A small image captioner, trained from scratch: decoder activation swiglu, 8.5 epochs.
Rows from block 4 of the image encoder, named by matrix and row number. Each number is 500 + 50 x the weight over its row's rms, rounded and kept within 0 to 999. All counts start at 0. Numbers have three digits each. After the name is the row's rms in percent of the matrix's.
# conv: pointwise conv (encoder.blocks.4.conv.weight, 80x80x1x1), inputs 0-79
conv.0 091:500495558527482466531536614494429479505444391517496583466517550485535518574542468553617528438508450495532493519404496566479485502489530515435551606478493562560482543544420478557575441550405539471519544435593455496487469452496529429532568461
conv.1 092:521525538495439497545497490494445523570499576515508423496488558530381443490613465466400507509536533483485421412516514534494569465492529458457329504465527493477527551437541502485474480501553516489455515381500459517438506512581531455438463611
conv.2 101:426490470582432537404506475537461468510508560545461520492484447520593503501485510556496450383597395593494513444495424575511516541546549423543543547545529531493447523447402539509605475506495576481534472513526553497505463493473598518416505464
conv.3 109:496418419481518452468536486465536466523505566484470550548619491544613440502492431471436531499557513674445544423524449549541532510494533429453555548508477465464435540566463467525497585541565473471479503525567519586545492495514475447488439552
conv.4 109:425491517458556536443458474512476514521534464492379495518463453441553482508513480403540453462505485459555441496501584540399531400499523518471418415616482540536473521539577497503540454425548537563473522627540540494542451510512489531505580596
conv.5 098:461463403457503424551495550532526605512520506461410478543581520458440499467482480579409494476570519459471551373443405483545499460603367557501491567514512561512475495479491592467516463511416517544504527459506429510555473512530478503518458479
conv.6 106:607528522491559520495545434513459502518507507416514562492526492621474530561563481539495511514522535554554474428486485467514499513454401472540444494468453486315642521465536498509420521522475519550509484375536474510547421486513454471539505530
conv.7 110:499533416488529492503586456489478484602595454469452652548504433516438429493506554570480523480485511461496441455502486457591520582468456529487553518484511668515496523511474569517552498487528505547557495426525594501527459591543557485507505489
conv.8 099:572550483476616541517496476598500468507580504452493509450408566516517523448546490562611479435510522535604476420496545436572468439500466450509500464498540513533556511518433606463529502466655510432464510503525562520410551527523478473496498505
conv.9 082:637499451489574473436438483505454556481503460447505544531650511488478560450582479569491434491460520568435551583482538536521496429481478504502520432528508491611475533486490491457475469426585535399506517615532487459520480480466489488580465472
conv.10 099:495549593535462496478488458528580422439489547465513458526550528495536436499438540592589507519506479425419569521547475524556535524607532457453427587548424440460509530456514451432572443469456481528524455602562600453456545452523497536479515521
conv.11 117:519537464508480546404415610484537427520443528488439452488476476492530518503509489448446515501407424431427588521528480501413412433511529455498625504506514490584456459457552477516449535467512442466514491530457574629514562488494502467444458423
conv.12 094:524595495537442540623545512538437433536565554531561628494483520481521455442601483448475486495497456494574533508468539508536525460435450441672451461531461477524481500493469430516463482530502520552473486528498464498525518423500528501360542507
conv.13 109:449462485502575574497560501548468461520530606499526476439491505589577497577487458613516552513423517559422478490564550476478513478496419473455578528508400509492518463580482398519527501534494543558536535527449466579530589517572445545517586444
conv.14 097:443450532426426596520606480624530476514576412499511565512499589407466545461474465436529555445498457536637543510545512444524482502533514375526508446520458528541463514502506508491526524434536477592529523528513548437497448532489506431513542501
conv.15 109:449527416528575490530506538415452467537580544478490518434435480399565565485500410583523463564598520456420472507504467566537492456570485553524446428522526443424541576400482537482555542562550505482524522479520543539474531505503387482517537445
conv.16 093:560506511511430503556515593435541450484482443526476511546494528492390443527450443655544617546570501500529538603469550511541408492491509470519566492518415493503488509538474396506510552530493556508521460464458482490532449469456559626460481523
conv.17 098:442436511526506501501533568506605458401502461457512433486459407419555424448537523436495611522517418411506508531495446593471454596487524502482546582539496526500505568437433508408478473462477474547527540568514554477556480528533393506485473494
conv.18 083:562501477555417528494491546619538463581506515420525601409594491504471435527546503482458492516591510572500471558430458534494460579594599495525509504486480497509472544518483446534532513544547409510510591529473462573432518449496487429584542526
conv.19 112:469523540539524586502519499497477425395495579605468587488511462566384543508516511447474468429502455569586526454430600511472516436481472400517513506496427500466430442491475466565514447544453471524510488488524437436551536509389452479450483442
conv.20 098:469529502516445604539508485450494564534527639550567588541518440574532505586563458511463430566488544466537483501585443467535548429464479485491596494535527503514505583502565513430487573533459546601475515478530510422558516460450514471427454434
conv.21 105:492442510572537465508466407540532494521471426609547472525570451515499528495528538449595448474508532466466501509525597574446488444531471533495528523487564485551529507573477550582380629499547517557471528508513519412487506514385378498495478486
conv.22 100:550493424541554521505550459559477479562516465478530449483367445478431532477557507532527534395501483529489408445477484482521552574493578505484408490483514605522466439545463534483503591554447475515560549484437519630518387491485431554493471510
conv.23 103:533561546463520570490476439551573446515509505492539414478439484532614504577427474539581636521504504505483490404472524539511460549567565451513440506546495494508519539556506447534548521452508416482574464481539521572428621484462440507568485570
conv.24 091:467490554439477483646394508454566527467458476459478507531482517518491619626469523483465473517492514538541537500504493507465515455421517410438466578459484472508515479438525397409523507435567535530509483485503542641431499480560519472557458480
conv.25 110:480465477501491550439458503549480535493470545544504481460509486604473551527496458456488452536439434536575558499512403551464493462401451479505405456396523516582548464483588502420406468533532444449568512506495506529539467438537355528520505404
conv.26 097:486502511457528525495470513467525533552544518493597495595513490534498452535459487536500418555445471468505493479524585572450433432569512460569539454547528648585504476497553492510521413430592499464557506573513544598517596538503429500452538410
conv.27 102:531480448533523448474474489533496423493446413524480399575473505537462469402487599411409452452553458492481428512517579461539607509520538512481502506637501427499551566491557549488446513533529470452505556480541506482562496447467470548406487579
conv.28 091:568495529487467422437419512481509460518471487478487439449537505474435581549498516519466501470498598522570467562472474532501550672527489484507463583525463400504546433486503451584446509420635560500519495533527517571500509554437500497554575463
conv.29 099:488523535522476513457668482494527573462480447615430548547454450429526503544490493472506613531507453517459516517580438543507524626458484450614537539547463548499530460504508475454441475447487560562524465560522460477508506456530474460430490408
conv.30 108:491589437527442508467515541475464442458547441464474483638571463494482588518455477482408516604444405499533590491496513520454374482490572516574472511424539470480483484524489438480547547457472525482508565539524604434561484510532504541530475427
conv.31 092:479420574557520443569474535464429518557544477472509537426446567428443518497427545504444578476564539539479479485469548472464509440561423480508504572547467542511477527495410418507611450511535479569508475457479496443553613625473518518532455440
conv.32 099:538453384440542602490521483555476500470443537557489521455485482461455532528537442507502444490449418523561500504537520572536490531473581424595473496522513575489448494466532544458430480563359492552549520563511484376586532500516507403478488441
conv.33 102:552637437486616442534557437483492577486532473454487468478509539537401477518557517437545406570437486518484478542462606470524425464476478520518521525440480485478557514545461565440446478569468522384499490531478456468530401466479516457535570537
conv.34 100:517538487493527557453519510502500510478643522423540486461544580458487485530450531533495564561424497411462527548460513411472454526469486528518541480425375479445561512547474636526518558498504501465546425494536448474567461480526494465516588371
conv.35 100:523423482502457547523512526491476482397553483566495536533579490491529534476504402455580635487531537473522485533454525493578583547469539462498524504496475507407503535514479527510542493443476480344468584480531595468421534417569486570536577500
conv.36 099:453493513469519483490612433607420482411528518507559460557552523447430508520508491465537646460480500501477504485502473539565421441537531421431503454540508404495607473537531558569458489481504534514495460474510501467472488375570489536423452460
conv.37 096:535438573493576508435565487527509537514474421540491479453503570503435511451415565527461468574490512554543418485575437389573514519527521513419485444421509475419505437622591539485523520477559460487585485474542504407446436476456484498503484473
conv.38 095:497552505491567545490469531489499507509487427407370493479450440493622571488479450433476453499501522508504526391515548539480448492516590527478584509540545470538555449449593477442528507532450487509474468479494423453581492526539535669500512442
conv.39 089:560508582496485521579568456542512474498513524539553548453507437550457420412433577561580544463478489468561494477518524527453543450454526399471441369468365502461544407455419513492499548522491564509490507505586514516564451492443463486460491526
conv.40 109:503572523689459491532493542600482514505491451495586502538493481573569601498531497452469498437546515477455453498490484600478538489446349498526543584512519495492508428508489520565572563534474458507547526462466543421535488474532471571468495464
conv.41 102:557469490473483513538446506546490526521465532484496510573521530529497518418512537511361511399403504506591501490475454506488573468480481539472370434481514484513495501523647535435462528495469544495452624601504528533553376513536516456500520533
conv.42 092:378524506457511517556483494520468487495475584537513482464435475515524520524494549499445482545602631481551566525568535472540491508488433429490449527470536495417541565483552492411520471482631516434584576500475489633474428462527551535533522472
conv.43 108:493491489541533447433547487532594498595513573578476557416471521502578539598521510484443458484536485416511499484510493467462477439402480555479572526478489483559350454563479561505567483487560435438494541495482609518530470456534485448467592478
conv.44 107:517493592531440572499497495520538538472496502461552562583417401477520503549535487501440502551438475584498563491561511493427450457440509502491471484447502468533597493389595457444561418426512410533493470578508633519552508475461458506514471451
conv.45 114:490493507525520632505455569489589494496444471474450420340442513593480572493475543494531520486524471530601500481511432408537463504532412512477534400513557471475588487549506559491523443496494447470523493503524434437527511534501496627533481469
conv.46 100:607558469502456451507478456588564559496463509564476485561470444483444536496524460507602531542476540486392610441457414514532463472446522542564618534504599524526452501511507528480507451388543466463575519458473531542562490574530493453447492477
conv.47 093:383503501552505469498625411486565533556456640491492612460512463550507474494467494489430596541498555528471516524536460537544553426521433443601586494512443501546478462461570483534512466540501486538492438478497579470480559475465558558515550478
conv.48 092:504478523415492395503463520548484370515478525433585521556513517548407450465503487541476446490626500486531516553423538567536564468516551455507490561582500487485460525413534497544456405552607564463494458566493514473449529444461431498477467551
conv.49 103:478558479488460491493496484479407477532540461418465447424551504530482553601434486484506579633414494505452503464484507548548506559375463432490572553492449482538516434585509548546589569518513504537583478490451529505533477578549476507547558420
conv.50 104:580521487470397514484473417487436519481547458556508627485547453545469446427506509435379452552496494470517493539451546521496508427535485411435555554442444431496503443478441556532473495587570486510507485508546377473406468528479563490551481495
conv.51 103:489504496448431467500503482525488478437476554596469474465519526455528480541488525559369521488436512608498478454558477509439515551477651497462513576526593489483442507432471502490496594414471505579506596562505543492522403472500515577508590492
conv.52 109:552616528487541447454495466557505452488528518466501557455468507479464482522483471548472487506558547466458561565512495435538545522486459543614390519506436523474491492487485505532417542507456687475520537514464520489518574537583456620465510607
conv.53 090:618469499411625460526495513513507600480496481507533517606433527488457499588526481497610421446459463515576483480527430424485458479449538451502524574436512464585409540551495534452491530509568527399500549497523465486498533429448508520514484453
conv.54 101:464512402461515491486453474520442407587475487532516487442515542528543626457600472471451502519467471422500453452469445540566544542467556546562386453508517488477498512480503485490474498607446503500475639528494546578420441533540595499488485549
conv.55 105:517503465477475490494497536491407503457461408550492585558546502466431490531516520535548442419480533521397485592498402504486447468582554427526561515468489481479519579605457385477511523503499542438525559410522474447520621459512452534465525567
conv.56 093:513531505501551464522445522523592456515518538406518501470510516548527450549484483621530489424487451510409564571537528495503506485488422524589572454519510444478521702377463518534479550513595510508561518528536505480482544516492566455469510468
conv.57 096:428532560510467422415452498399475532513526538507526492439437466457453498479415449569603517520471491531520557415518485359550501496496658481530503523495536490557458434516490567525522433497420563499509514522557513487474582495529417463447475521
conv.58 094:515478491514410425574482523469570488523511499504519452520439393505529516499432490443472471507461561451597473404456429364453547526544445464480496495461423411497415509522477593574461528512547451480551543445443515562473519445506514616472524502
conv.59 095:436536460382555466458505426567534493556479510510498488509451549436587522589495567486477605525442484412461540480550608606513432511533506593510398530499503548580501495492422497480496478496529472593481513518495519513430502517508482411473588480
conv.60 094:481529559446554484594463514490443531534402496414438593521481454426353444616522432487492521504526513483464494466498480358430441464541498439484571504531451523531523517510542502568496447475492539483473505495451499523526488495515513564481524359
conv.61 098:482507558429574460394511462487449520520512485462540441424505559468563481487527528460511398523577518460500496447509481509601595480476479518496413604533457424509492520492426534493491479496471554462562514503570372411473554480539430491491575599
conv.62 100:459589467507566442491528534486586444517561515626516445478522538451483459432435476461478458484496532507529551542502539615510536527386599468506521487594574477583477521425490462431414476564481531523466435595481567476428498517487544511509513470
conv.63 098:426640565452536413656411520473532450567501453539484457559519433509486437424501471429509459456511535476545411476470492479471554468448520533480396426528502526438447518463480480481529551533500455539532525519526423476577510457525475475513417514
conv.64 112:404494495499552519499475492568535540378532615529496487527470564527440482567536476574554478464486426467403490627518486449472538510538501553533449478541498520525539542547640500451416553502506445538479505548485458510514480488488463468424629474
conv.65 095:499519590570516451475516541507527542492529481519581471497434544549438427530453469518523538456527567411479503507435509539543525484639546356525639489488541470436496473513416412515514516474579587462461465494427463465473513438521528506458478473
conv.66 092:543504498399526502461429467468478504506413458534532487532556550498569506535523542489462483575474466455506411460534518548496451480437529499469381543387500459483532510463574518513548503549420485544491517510432459507527384444557636488620560464
conv.67 089:540539460477460461527532592477547531573488549545527546569431469505414520520521550452468539508400484486494457447414469554392404565436445512563564506425473505483524429449517456431387488558514463513548431535449574525517474535461463417528495460
conv.68 103:509616520528507502571571512453460491499542467457511502530527516479490476528558531468455513509528491570481517477510630496480525465494490434512590434455552554612505647490539599529473523529619538499522437623501535470433591512502465467492467545
conv.69 085:402538499530448565528539447611461540518481525567478547450506501525507463497560415492501501447580501478499492583438623565492486482474597490538512561424541446477440582553426507551547432624507551550530433528465505552469510464504535435532497453
conv.70 099:465510462508527521578466487493483461555518589507502465372498554515487592488583412586415505464605519482524515468574532493561468443636430506513513519523574515462579500521570479512594475482507496528570480462551450497450522567492482587492477570
conv.71 100:553629562476469517498523623509547507413520466489463572508465432446457622558457458526577504524471568521471497514463524586458517520516520494492505555565485496489468468447476483492387504580537544497560498502412524558480505470655543536503516545
conv.72 106:424520565411540482475505424472482580559459579499471601414444503502511529478510492459509530401470530594479483517586506484419518589451496469548410442558517606526521557468460503470528488516478562479537590530523502536458510533556415512575498584
conv.73 101:481507462550462455525515443466584546423477506455465481539489554461455600483629549475424467508480530457592455476499510522551535473478433522523501460379485505529446433546516561471408490577472512472503509518379505511533332495510545458517531501
conv.74 100:542652464512459468482497531522504442387527464469480596410392477525495563509484471466449482559454579443434508532543528504575508487471507399555460525429506564494491546418466475544458519471566529516518529504512450475577567543603461570522510513
conv.75 106:513479433484522452537469496536529469468617466479488479466531512466511481478567478593433662540514451490428487457553541521519558673519480550570426498450520505453570503545582552475506489569469517578512556480466447429429460484484478513541509524
conv.76 110:533518393569395556559529428487528501482541468483457585442486520548517446444538560507534542489452427519479512570489519567493388478478577523516590544416526462517431481428464482494587499555484516460595496600398487515458477449473524441491458505
conv.77 100:424486458439453512462683504481509602574541509483465624497482448571521478529454471492496480482428579505515569520490602532456505582488498473524503457427547528487469502483509411519479436548511524524477442505532590529533478512579418564512474450
conv.78 096:510485393522590470491533460522438495548520479498585544518453471367449498554477513397567486510508426495439389428516597503517530493464489555438521500433485485528552450561396497532457532558496574435436520506508481464502572482497385525488455503
conv.79 101:507523578528448559507526571541548502609514563492504440432558447571456449479454473399495580452457531465490600560520524580494504559457553459553473483485430543472494514456456455537472531391504523597551548496429452540606497516504469461478535583